python train.py --n_mels=80 --encoder_activation="relu" --encoder_channel_attention="se" --encoder_depths=[2, 2, 3, 2] --encoder_expansion=4 --decoder_fused_qkv=false --decoder_inner_norm=false --decoder_positions="rope" --adamw_lr_other_params=0.00097
Rows from block 6 of the audio encoder of a small audio captioner, named by matrix and row number. Rows with one number belong to one channel. Each number is 128 + 32 x the weight over its row's rms, rounded and kept within 0 to 255. All counts start at 0. Numbers have three digits each.
Before each channel's rows are labels from the 100 clips, of 14976, where the channel reaches its highest value: "lies over" is the class under the peak. Only what is clearly more common there than usual is listed. The data: songs of 200 made-up bird species, synthesised, often over outdoor noise.
# convs0: expand pointwise conv (encoder.blocks.6.convs.0.weight, 768x192x1), inputs 96-191
# convs2: project pointwise conv (encoder.blocks.6.convs.2.weight, 192x768x1, transposed), outputs 96-191

lies over: warble; steady whistle
convs0.758:127086108163066133105112105141079107138100176196103141138156102203076146168188166116075125144109134108149159187159116133104141166152122143087101107071072147146123133120135131108162176164094169123135175149170147063148175067121136150103170130162078077146142122124140094203125084108113121124
convs2.758:138148172155090141102190090099092162099113093146105112131087137148131112114128141164114160128155100139097131130118112089140144144078153126056149093117159134086147152178118131183098101180166129153166119076127077081186159116098223089100157124102152105163130082124153151116179149095079108118

lies over: downsweep
convs0.565:134112169089095152085111155088071112144124138137126107116141120131147127159098154127130154101159194123080186125153218166073119058110080114080123155125092079200176117124181142156155070105116148101107120118105164134058083102164130152170104081128102129125137100100122183070103136147108087191
convs2.565:149105155139114139141151139109114170124067117147139147146125085154125142154102030093148145146138119172140125087128094167070093154141112106143077203060140124130176158168149144074130120161130133125098153109150097097090121135169153119123151107138102184126119112194105121120077098174140169072

lies over: steady whistle
convs0.757:115062115139119161082110159153130097107125095141111142150184150151091139145158080089132085110141160120136098093108161045116149117118054102113142145122099136097163111161132097108169154114146112109141160205154147151161080117169148167145136136174115115120141176128178149085122108166134084121
convs2.757:075132124140067082157178055149156152140140168167085112141110109168130124093129063090127112216071110085157126130121097117099080106089141144075166136133180133080096132176152115118164138140136194160149107132136131135140083098131150102122148129139129101098170157100159149131117155150093126108

lies over: upsweep
convs0.749:121132127186126159136134142108163133123191123043149099141134136096086106138090107109116111141176138142129088139087103059076151133122112117103181179158171095121137126122098107136125061131119135171110134154092178100094111186153108104156121204110123174191125111170106082127112050166107173118
convs2.749:144101180144151118090183151109098153121180124071137077146111150078133109152150123104131118111064173161097114125154124160116112124148105100117097085164127160066122098088153166136157145132095128140086127148127052097107127173114146099121119155083143153143115151135063138120061160140113116112

lies over: harsh note
convs0.437:079165147092194176138190178117159169170143106143045175084069147190121123156120173131130151090137119178154187148170103155159118166169096157141136146157116134136158117082143089122112144102160153156093115159124154116151151150091106128133160128131089158159132122076171100085135090155059196101
convs2.437:138137104122111122122147111102106201091147134167142074187130146078181097152136097107197069149161137149139141194194120095140129128158110139107158147124135175165067133142144109109102136146107088072146117124128121187156009112134115166099103196176112155111157154133124129116117129180174136064

lies over: downsweep
convs0.602:098122135089051149120151175129164101111138150149138122137171105101062107155078130074132169086091119112099121108170144160077108086108108111108195155081113125150178141123145148131134152089124177091057146097090113123115110161128142186106116069162176135120120100121127132134085138091188105145
convs2.602:130160128122113109092132122158151132160050126132152124114062166167090133091141147071121122176078167121096125120134079107109090138182143159139142162075153111184144134152147118101181119137097118117136123100132094156118106151075148166128068087176155101099113081134156185107117108162156116159

lies over: warble
convs0.287:115136118182121146161078149130118164128150149072158133131157114115125129118126115124100135166091131123092153106103169146124185108166140149133100128128133131144140160071151108129143142161158153171151150158105145138078093157183157133175138127152178078094178093151120105143174201139151121141
convs2.287:124159111171108181081144160083139110158197127190149128151158188167103136138095169190114128134147109125074148151198105068144139126122108109153117149146106114101153130158142099137112081165153108153145159185097158128128133078157115111125152173144084154126083132127131135081170140196169156095

lies over: downsweep; arch
convs0.438:117088131137113074072179110106114196059096076120086089081130103063105071120139117151142098126140146109128108143144196090126124122126120189127113148128079088087111139126130142139133143102094137109105072092127032172179116075133135089122119119137155122105077189079141208173175119132050111170
convs2.438:095147097172145117134095141204133081154094153027136125116157101084161090139146070086191167175111158081150084125064092139088174116147161121123151100077177093104131143177098114076143092093109168150150159112149095132122126118094116130154107111093137152068134174160139118128163133159142157192

lies over: warble
convs0.611:153112106105101113063060178068137130089094104127125128122131092181115155088099186146086112127151076110106124108113080144161033117119079061175081108137130133128108156134139117178147128031239106100128130165103173123163122090100073114101169131155077097129142192118121150124129104159150099178
convs2.611:071107139083107095157163125090152132154146139166162153156178124123128156110110180163176168120143147160138116086074116102150073115135164072107136166073120036141133155090110118123115161152151114154122091059149070090085127138134128123136145108123170186151151199134106146151172101094158116139

lies over: steady whistle
convs0.116:136103182151081118114093115117081147137106075113171130080128119088109119185155163165111107127123111102215109134149106083115112127088110168170127067149096136105099151137078126144164088075155126173129100127165138122133139074074127175108140127135141094133155171163153126136145113186154056113
convs2.116:100106119073118173150153061113137070140171172095156124176197122126120133137126113086162179129134092138134118101104086117201054137115130090137132147119132066141112140107051093123134152147155173127113084152127057095119165160115087114154128160149207158166154179128113104155190170111150147098

lies over: no call
convs0.359:122102115130153128141180105094124110134174087110056111118159115084167156083096148074127114116148081177170121112148165106150141078145126148183189172090119126103128123083107095091184105170081156121134191129108140129156103079120194183144170138096073085121146100104150093134136074107157119087
convs2.359:109118079187111107040111161168104104110127110144158081100129090194122083154189166160098082139095080154074073107109067114156125177157118097057145084106130148116148172151155148074085140127069103112144156133118121106141121152140126191150179112137147140084147157175169103100127167132131156108

lies over: steady whistle
convs0.275:121093121081118139109122161125138106176161124105148089117139087155142117126123083145096137138084079118149054070152163113151104111102096021133151109118123159119158144067134106094169133146085125127115127173126134139052152161104145126188089097164099109199081112130089154137166158150214138103
convs2.275:172154139117170108154129142163165114100128089111127146102112143145152150214174157101178119194155157132153159155122061147061156082088153155112124135165178131151179133098119139123108186115139106119121106127152167105167099151175117195115159152139142142078172113192152192112096105137071168123

lies over: warble
convs0.642:139143120111126105109076159137119136158200124159186092108089095112143130054116060140112128116128077126111079095114146156151108107141135139143125165112132123044152099081133142110120085135093090129076153105150117137136134096153124165076128080138115126187166139126126132057112152145089172161
convs2.642:130135174124169140107118151089092157138152155107099148157094077132108121142162120130110075143184101070101115102109131213150142123150127133089147126113156131176130115127106178087131141137088114105126198147156127153110164085105082087124110115122155121129086129126040169130120078142139104063

lies over: no call
convs0.678:121102177126079146120130130153143162164114126146093132087098128148166180112097090120119086100127056097151132088135186124131185131153138175174127100100132157201124147122033125151147148132121144151163119072134099086144117153138121105096123096114178094094144126134140133125128149071149091117
convs2.678:106146083170107153125136157124081165164062163112113191096137131133146040120150099095119161108078152140088100092104145150111113088106153129103175110153135109122151166110132132075094119135111158114195120102126088164135113125129146154097166146136176088117125123146187133060114065110191201094

lies over: buzz
convs0.740:167076084142096136182057173163153089112108110118130151148107104128131145179139106184109090141101094117135080124155088143168168123044129106148130084136050146077113085154135115144112138113136125140120078146141175075071170113132158163104108116129133164137187175102140105153127105103161131058
convs2.740:105122116113118162087115140120140157156145128176134180109091120138161169131072136149141137171125114163124132139079121134167103211143112117104087123145186086126152164125146132139169088093101121189160099165169109144133076168160131140147117185119145176116161115150144139125143167198155144062

lies over: warble
convs0.280:149134095089105080128162179073108114157132144121143127122128091213135190109157145135093057114122087114126163104119138206188115162122148155159164140114109120108088074071126110188123117099176024118126178136124119084116152136083061148130183173149120137115203091115118152152133107141194133149
convs2.280:194104108121109159157084088116137073173088149109104129137130116098121169110202143118103156081126103185102136170066122101181112090084130165101107122131123120151140147140129163150153188129171102132121112095137170080126047187130096113151134099124157116180114103143169131103146145167150118118

lies over: arch
convs0.733:084157163130140124156103137125126133186173105184173096124086085078099129111085164183183160187135085098145133167115153076087151147140124169168148198094136146104130113130129156127100106102100177124102065096182134093150125183113121130077183141140160127124085151096165137088117136127088127152
convs2.733:147098073108166094135157106141114190125094145124167157191078131114109108144130088122084155133108171131124187082108138109119166069101115102150142146110153124112103132139117131203175107125098145159101139128112139141123176113098122164152162142075171111111195122115141130115059096140129108111

lies over: steady whistle; buzz
convs0.730:165147142142110123136102153137164085120057128181155167088151112084121115149164165139161121076178126144168164112152150162130135146136139124147144151112101090154123084102117134147107125100090189073100117124156146080079125172125174098177147175131141085140102154096078157093146126140160115116
convs2.730:119159099083159176082192196130180149108120154090101150186090101169158149161048148107158098092105169122149079101120159135117123163103170099098152122108146106105150144098137103100163151160146116145103084112114125148097139178100132069113160188148089131134131173105103158063179077172139121114

lies over: buzz
convs0.127:167148136188063089106115148146093078096073178106135096059124111107130132118097106194112095188123149147155202124141143150186148116135123090172130056155156141173123078104079125108164086114173126157120128151144104095112138122151127077184144132064074129116160119137219154115173103155174098138
convs2.127:167128051129125160101163094084114146103123158106139126090118168146122134141125141137162129027097176157085095147216181134125165123093146214135104091115136133130117097144163087079115132149141133134157200126165154121083152162171073184162151089143147130108148102167132150129121182081150130133

lies over: upsweep
convs0.382:168144220120129102193112081132116080131144171145089153168131122155109157059145157151082160128109130143154143123093118132189121172106148077130089114148107066172160138099092138076131209152169117113172138149118115110108150119110111131044096116168122116135163143171149108123133115139114085143
convs2.382:176159135172118154098125088108091145187116142119086127099058128104070111160140131155128072156121143130113071068081174118164186151138139117106132141161157107138118111095063169111141107091196140214091069144072129123147122133117112162056133140144144153143133160177158015148143119107109150075

lies over: no call
convs0.176:103190138135126103138141133133076119143034156089066135134095103117093101178180137181115158076074097079107129176183131091128150101115101104072179103136085093108103109096113112186067118158152117121135128097107140141126143156089121085149069010107108143136147117093148064117158117088135125146
convs2.176:140108110121091094080138118108081090145158192139133128135122156118105148074094123172115106144095100106208081195188195143142132093099173138141151123064157139130122150179160103108123103183087107203106126144171119123141135144153091074086156158040144131137131138139147150053119113158101112166

lies over: dip
convs0.466:176137149098168095103182145155116136112094141164117074136143115076137065147078175086111119142186083150170100056144150146101158220098113126154136084111107148163100140158091095159152105103160131138146123140138143144138145088195090102137135136129152099116095195142103104113142173128075117087
convs2.466:145151065171128117071179148140111135164142167102101118156126139103182075177135148125181128115177136177086113132112123146120148121090112132105165044139054161137164201118085124082113123084145195168125211169154123135078084112083156119165177116085154171111033130111114152128100140121102121199

lies over: downsweep
convs0.531:139141200090090120106119164140140148087194136079102144081135172114134103140109126168182084152132060123174100165090121116132105123114096185165089107166197135079148085084120099123077100152096132196108154162132103090110140121148099120106168129148093116179124129156113140132106091119123166128
convs2.531:133118171144219084088115133036040111095154115118127114126134159109147137160132120111143110104133122159129102097098113139106087168095153057132047106218136109040080103109133136149152160165139120108054132112121089150087135166157089123111194139104122161119176144173084137175113133114124159094

lies over: no call
convs0.206:160132164109086094127162146128181123151105135094119128155174107084142136103149107108101154058068163101095141084111091121157099082170106092167142076152107210120142063105152147157111154170106116128168131113132091160108136127139088110097097148110134067115139141131137142109120116181150161125
convs2.206:069150071128190153115175093090154112130075095099084084125143210127106138110148098201151045127112098129142113127102107142088213113086099142153133106158149109145119161144071127074162123117177158127120095110119158152120125110119157100134091151132085107169091169107127057171121176168114137142

lies over: harsh note
convs0.455:115138108128154144131133119156109182120158108116168131149146170077085098105142199094148084161157111100113157111132146111144175188083130129090158113146132092177120090103177127135107132076095136118163123134142124161119130107112201132146115129180131115092117094155139148052109005132087116127
convs2.455:126154081146160183111113124087199104162129142162086104083119165172087149115176134159114129152149142091191118165131098188101097063129143174147130137086130121118053174149120123109143126140139154115170124096114099093143086126067098214115113139120114124130110110155112102132115172160146093138

lies over: arch
convs0.160:147122103096105091133156164133100124052094158126079099140162112139110168175156130126150118177122188103092077173083167100087158111104121098176155145152086091153154103120108150157153081214102099149115125146137154062119142149109083188148145135157110115177097106083102140129067063135095117165
convs2.160:141138138165067102134127102100095129104091142124131098147072122094125101118098121122191110148140065227155147137079093113185136120119121132094113109104146081102130156138211165141095151132148124132122083117146152151098149076199101123192062176102104160076171091119181094093140139141199170103

lies over: warble
convs0.362:137153173066199138109111137137109137069159150122147161144098130146149140112179092114139099114139097139138183088093045097105085137099131136155160137101153115121118136120124126078150129174129150129044086054141117115123137143128151112128206068063084098081146106143149132093149108118128134055
convs2.362:146194170113162017139115099105122123054070114140145073118057103111108144149084148122166145157157038121162123128140146106112123160139100138163169133101146109104104121129141123123097096145188111085087084075115135158134094133167115132159128146133157148064187210078128171090156167155160144094

lies over: steady whistle
convs0.111:087139145113097143117151102107149137103081102136201074222121092154108131136129117148148138145097159101159091128106161125159140104093102051173149135120057079108082146120189145145135117113172126103141173151157190136152112135111111105121173112150092094166082120124148127142128099149177100112
convs2.111:106134108138089101173105106074140134123119197135095117162081099156158134170121171137138147129096109126205084095074094073215080132094145085130130165049106098116114140153150106136123171102160146107168070106114105083111145112144093133142140094130135172099152115052184119111139126157149097113

lies over: upsweep
convs0.177:110139091120133154129076105132095175081118110102099196132199105114094096114108140134129070147111158146110140084129135123103137114086137136110160148134154138117190138094156141133133106100171138130083125155104168159133180121164112147139135143104099109227129091115139076144129066170102107142
convs2.177:097054180091196153121193113125142160195149154067121117136157053050141161160148127106127171071111179163139102140175110155141116081166137185124119195104092125117082106120125151131137176152073093120192149121149099139070125151075153106126100152144138131054146088095124096143115160040101072101

lies over: buzz
convs0.115:085154221137077179153118182107105104166150140154172111140105108099127133104088128095065121150130052105080107116190108152125095139141114131090102141081161145204153123107135120125123144109125173077147106155151117103056184150134116131170089040149170166119138105122066118161064109157114174117
convs2.115:099148068112103135194146129143036091096184108096145042164143142188074060134145105104128145114162164104134073170130109093199131132156076117116120163100149125095145136118148143165152197146116096164132103169079086145108165155147053100099140114092221159154134104133170126158128129118158080138

lies over: warble
convs0.497:157099109122117147149120146162120095123101142128092108075107175139117129141134138146181138149133124124183130163120149111204067176183083149142108103140147091042096139158149131112157103155156133156138127127055147098106163136144049182156116078128082099129139102156126122162144138126164215060
convs2.497:129160138150135152115051153094093188122119169124129101164110156142153096163096191163102089121108150150120116084090150089122090132091186103138122154076147115074170129115075083125116113104087154145091138131148160119183116096131172167181086086165146054122134154099160153144129145141077101156

lies over: downsweep; arch
convs0.138:187090126144146147171109127123141134191155172091119155142130023187125107088141102125143132155132180128160044177101125125168109163126101175105138095156111141094106142135137123113163136102071135104121128130106118134157159151133221146129124185097114145125138193067186103130179128145152099111
convs2.138:183153196162122148115141140140177103115125127084112080119088137151087161144164079140087107129107110183108095121105105100145121147153082141110151094133137060131140193122141140077162136097092119095116103136136136106140172103116136103141115156140112200120148145216096061168163136109140127126

lies over: dip
convs0.501:108183119182157142168139182153115126066122152097128151131088110137155089121123110155134127160131140140119179092124097122060120114093150136127122095094138158196135120126054123140130154172124123085122135118159082108144150049090165086112157160113161081027184119173154081094101147168126071111
convs2.501:102125091069130183073163110067154059135109151079143144111125174151105140157122123108136090115111086137143117123156130115125125123073138108135154112191103065122102137201136142148147067096115118086148188129059138114131131148166160198131174146174156150094134173190089105172107114107166106146

lies over: no call
convs0.149:185123114136117109186143138144130139133138137108164086101168155128185111078126167109060147101096094163218140118101085093141120118155166131160103164095127077164118143108107081104153156141106118184083187129160070101166140130145179103147209188131128083114088100143155127153138123134142079128
convs2.149:190112131113175151136148138154159152111188083097094121172142104092119116139116114091154112076125109153109164089125127134049173144113113159214121072130147096099152186131194102122097156163179106072116152137135130126142158131102093146142154109141145133125138182150167117143173182102136085108

lies over: warble
convs0.607:183085130080116115130132113121159124104161094129098104149091099202108139183175195134141110080114187155192074122123113125187134143166072105102149105074099139098035086167165139142128155080096079109186096116107121121133142151095138161098094116131093132162136130132189108137128102114138027088
convs2.607:148215109074144117138147132084101112124144181109128157089124107172162121109132113115158134090100136154131166084066113170100098105115180159116102049109163131150165171134147089066159104197190143169157148124073161074090110145177147149140139074144129101080092098134125191130142133091143088149

lies over: no call
convs0.366:123051104103108160141106132184174148142126119140147112093136107158091164133123128164134133140088102103120109105144118134134110131107092108102204053125112112136137133111151128095123106120092109117112086095135175135172132125073071156128115142139175159179173114162144104142145111093143140108
convs2.366:171167139092115172112121111156124106143135140155096176093131145160157114130075120127179115082160139127085127117129092147075170173137119067118130123143132115094114206128199115144053063120161145140082091132157190114153151112124069189118094130074122114124093136069142150087144122077099183187

lies over: harsh note
convs0.583:126163117133081124136129105158131097165086108172191142124057082109126153164093085110143087122131141135165141133089114122061163139151126107129146143158128184133170078142082075166168127091104161176127114109140126136130140206111196124136137152168126180145083184148111131115097182149222157124
convs2.583:118085137117135130141101148098115141119122128186111148161131098160072183135089164171161113075119095159084143148098127168128105074105165104134122115089132172049087165162153157138096058082067111087202146111109159094106156086124155147093132101164121119120143182095100161171167155141151136129

lies over: no call
convs0.665:161135097155099173148118091143182131149122074151119104162119186170138175092080079121096114112107080131101106082097136151141106166124142135149138132103142100076137080146119098157110106174127131152081174100161151121089106058086169158174142109053097097130149129114118109166158143099117091129
convs2.665:103113113136088132090136160089153186164068114144097129116124122161150091150173180151154138161141169132156141102127106139138128134165164099096145101164176155098156095106143127126165151053056119095182091135099129190170174121172162111141118119160121129134107071140119114105128158091141116138

lies over: no call
convs0.380:119150163144146099162107168091174090118097179170130133155096161113135079122165112133094103108104109092135133125128208156071140129121198107087161141161110133177147143097094112183043138220125127112051180129094152146093135098167120100119100127066050099111142115116130157124174103137141116083
convs2.380:154124147102116113142118112141160101099137110090082152120127213091153102112050191164115164110089091151154114153121138124066115103148126077059156079094088119117183162093089139134134113116095136105097158122176099153138129116086106134128089165057113127153166104110101132150162192149143137158

lies over: no call
convs0.221:072144160089082059131126120119115085147136138187089147089122102200123107171173120126122100144106092135150144088173143095197148138119144131165142092194071100139128076068124117139128100139090150095145118091105134110188138096093163135124109186139146126156062121099162108137133075120093141146
convs2.221:162143170147099167131178155144170156098107148086112144103188072141202059089067103101100153083135134138114142102145126174127123181126168074125152164127160135193110176094125147135115112148137094114124129085054168161163145124184120174086117114113111174140100077142138167084132156143139145119

lies over: upsweep
convs0.668:137111121076138151117112161184078096176099098110129155077166168165120117133120060151129166100124132093122168134142112151108171178101142074207107112165083116110156194080127161102117097181154138083164136165113128115148161082132134152115154168167124165160166127125122176107140100135132090142
convs2.668:145100084165104130096180096138143128071153132176122108128148158130158093093113083102081114183142118115108089156137131134123130130074107104072158122132138076097140148176182111147157174151137090168102112100166112175086082146172130125118066201133116146085179114129061109110100148147141221154

lies over: harsh note
convs0.317:086144079165175131137155113164098187161180141135120136110127135180128120143098151086152080126055135103190107112085157129103168170140127137116129120131129154081175113113111141148131111133051135188173112131146110099104178120150123126148100164143123205087072124111139098120156108162080162146
convs2.317:145157138161163129182127105141119148080115151145085080135147177106136136130171169125066096150171104114155165134121076188117150105104118165164129142089129121201125135102050179129150192157118122203132157156148095134163061113171106188126121109171143085088166107152102136109074151183093147083

lies over: upsweep
convs0.523:102091160127090183133196100150087122145155127126124178139177104140103136095092161172142146148089159112086133088120201111179132118186123101138116198090129145175086138146123166148142151120083100144151144084072119148164126115112158143124093110155183172133136121115143115172141138126120134116
convs2.523:184155103155139232084105127168149122181099152152117079124083125084138095130146140109136092114165124049159137123090126101093132107150168091153103111125135105150125099126130166069150135115168129122134118131184139163122133115131126108095102100141142132183111168151093053058148111147149182100

lies over: buzz; steady whistle
convs0.406:122036116179118119115104176103126104082171151146148135181161109118078075200185153123095080132129130125153119120102153080161117157097144084117103220121141106117135096088106106178076148156133175138151118162088138114121136132117145160162097149147060112144144072197162124125141183201121108129
convs2.406:104171139124094111125107063165149149086104214097172074158137151115134111182075132121149139122142095182096126095135135145162074142164097161081075115155130118121085122151096099140056100204143158106176148113138142141124139202141175126155097124146130095124099078107099110111135181138070173102

lies over: warble
convs0.344:097113123112090078176114177129140190099045111167179127074153120159107154047088091138069137126197145093105161108136189155161090178146101147148121120159099071170141087155159051094121170167144119130131166160100153170162092079163139107062119143143194174129140147134129119180158118127171094141
convs2.344:160085167113092090097070115101137097104106158133135159125120054096084083073105166081120159203100156081178136163073159106135107083124132132149179094119153086177106135117153160133141104112115101123100165083118140064091136135170133119172136067149136137124079094114120139124120162134188145148

lies over: steady whistle
convs0.630:119172162105141086119113188158125127120114148126151119121112169065127125073090133141080145089098106161173163155149093090122140152143119049136086134165120081184090120053136109170112103145100125096080133159156111160084129143131119154137140164150134083156084085148114114130158180174103130165
convs2.630:061212114146111162094171180109143086100124145129059121120105149142105127128117165087157129095113090172121057140149102146185097133087134088142125094168113153103077159156200096109137080104100122165133131112138127104109062151148176126119115150139157116138141108121137087158109132083083104160

lies over: dip; harsh note
convs0.273:108103140110122191121133105069123086116148175137058133122139118098148098056116091111101150123145174124162147129112189175111157144116081091141175077115144087109086119178098103136134175120121140100141150149110096119143136180184144107153147068123149100143076121137076121122119096100114092174
convs2.273:131144092153122105094090127118167129162144097098115141164174149148183116157158097087100125123147122152141147134203103147060155165148137078117180094128107138113104119148115119119137160115192173102127188112133124169154070080106101137159098118198144184090120102090104110141184168149107104139

lies over: harsh note
convs0.218:121087146157084120148131099093075145085094121097202077122085099111165114141123131119159126173088156134147118085084094125166158119114128191115142124159132101121125146150123053167185118154125205112105099152122160102081108102191108113169108100170119082164133126192145123176153212129124137187
convs2.218:141141084164150152098157154137099146122146089142139126121112096128110157168105127121186233127170186153127131114166139096105147119158087184151050087147156151166118156164135142141123138170142088133126141151121102130122103155097078118109146175063117115127059155174078175058159141179090151080

lies over: upsweep
convs0.539:139165126133151219180158088103117158186135097122136176169168118147103101169165161119200205087113087131110118162179093132105067171106105086132144094121140133078211149144122086116176122109134147139129142110122154123096108141097058119094061135100104125151143112162127147136105134195115152190
convs2.539:117099126161089137177098133035119165111129166130098106115179173129147119158082084144141089148089149152107126136080159093103103078158157101130129183111179165097123088165167086122103136148133103075177168148133111111098117160076170113132134161089098126190102148110067145078091105101152138129

lies over: upsweep; harsh note
convs0.283:113132105147124182089117139181116147141142176185137149145106225134139118136148113139102140122094129096087105057116107201126148182142117172138153112151154065115044147136111084169142147060182181142103102150133126098102130143084151094151146119093108118100152105145175192146157145137094136158
convs2.283:187110160167147167082154141113075095121167068140111118130123097117154134142114080060130143098123148142128148140182100108168175135082099117154083049108166132106190092115113131115151175137123125149110151093157145128099168156105140220236106084137145157130146150091113103091125110180080142136

lies over: downsweep; arch
convs0.5:119193134138111117105097111108132145109140138135038134188174078163137134088087087121104132164136120134130120092133114181110108089178154112127209159092126096210123093120171076098103115138088140165067126133125088131126082071094155139155155083119116113103119196172141161083112136125118130169
convs2.5:096172140125163127156108143133055138127083134141085136167089128098123135124132095142166140180144149145175170096122108122096113106122156170119132149171120125163150128146157102175163101156120082116085089135132104145131151134108096154102091105162133177122068112137187066115089200131097198074

lies over: harsh note; dip
convs0.174:132136106169104196163134159161146124093117138131162173149176189121160113087107143162085104121119067129059133108097098161140103179087066157175072141122146125136132173133110162146162185123160171124150104173140157158160145153157089114131100113101196126118123157162195137122147178154175151147
convs2.174:124155151087107144116166088088170118061121171150120088096137145151195125107151129104059109106179142062119070189156154140119162154153133091142156099105120103103128070165161081146123109058140079104207083136085139069113117126127108084119128152135079128173111134057144099151113113131156052083

lies over: dip
convs0.37:152115104181131097128150107121127199129131150144101102162159166150109096087148129111091135106154157129128154115070130124126119112124054123118072141106113144189125143172166071130145127111171087134169201097149085134089066093111169133085099067166110159104157080149153082122112108153112077077
convs2.37:150132157116166178138107067117160167150134151068170122139133142166146086168116126149116105119095077158161136144124133149104146104093164103087085176163072116083206150109127089107110115150129105172131149087124092133098176141177134139082104129150109149116146095151117117118173102185159125048

lies over: no call
convs0.753:131104095113118148143148114144156070064177128120134071082116117165177161110132109112107126186176053122197182138177122135157161144137071110097168112131104077159130148097081124087140172178155098119104173155131117129122157124171096091146137148145152108136151058146124090199175125044115118165
convs2.753:159124109112131142116093127129095084075154154103103129058098090139105160130141164177093118167093115167108136189113150140179151118142125152104130034112128163134148144148099143054144090178123094147131080087143115118123118184095167074143140088099124108127177095110080108122107138154096095094

lies over: dip
convs0.18:114080111132147088079164102134122155160179101038157109094130114091143149097191129136169102066141150107115160077089122119167080169140053199143099133103108148075110151136129122103169113157131110140119134145147089143121146090071124125100084158081117143160188130099176140141171118102196087167
convs2.18:129161145112133152110140137161105061102132152128118152124118113088138114185114094107126167161174092159155083099146098111155144121048153111139111130105069147094114150128183171159132090141129110122094140120117079127110105126101082185139146144144074114089077103115120102124205161087151140082

lies over: harsh note
convs0.462:137150057120142128138127130143121144096076147144128160107162125107161135099088084109096143127169139109124119184115191117168160189157157218189108118131156102111145155120183063122117102078157141148116110100107148120147101147095122092143144086151123092108063170204160149071154108120176139160
convs2.462:132148097148108092122102134119116110080096146107113134186156139166074177103147125079055064166127164134091115189124133073111083125083135177123100111159117133121125129091067092165098127140173134061093105132071187097126094091151128160102164092167103090100120119113144177108112164102145104108

lies over: upsweep
convs0.106:092063178193082083082145094162145121105138133116103168144105140109064158133133174103069086095139144118134091123146098088067146147114096092105165157063132095110127089155082116129101092164120100197115108141118162119108143066129133161156099161126161085129103095154121115174105092182164140113
convs2.106:106116138107091162116153054100080140114154134072131087202159091144121128111163159075151164104143159205166115113147054160155040076135125100110152134129157085092094105078136115137128153160141146157125067178129083121103090132156152129117105192132191101093116101158149129101121171137114192120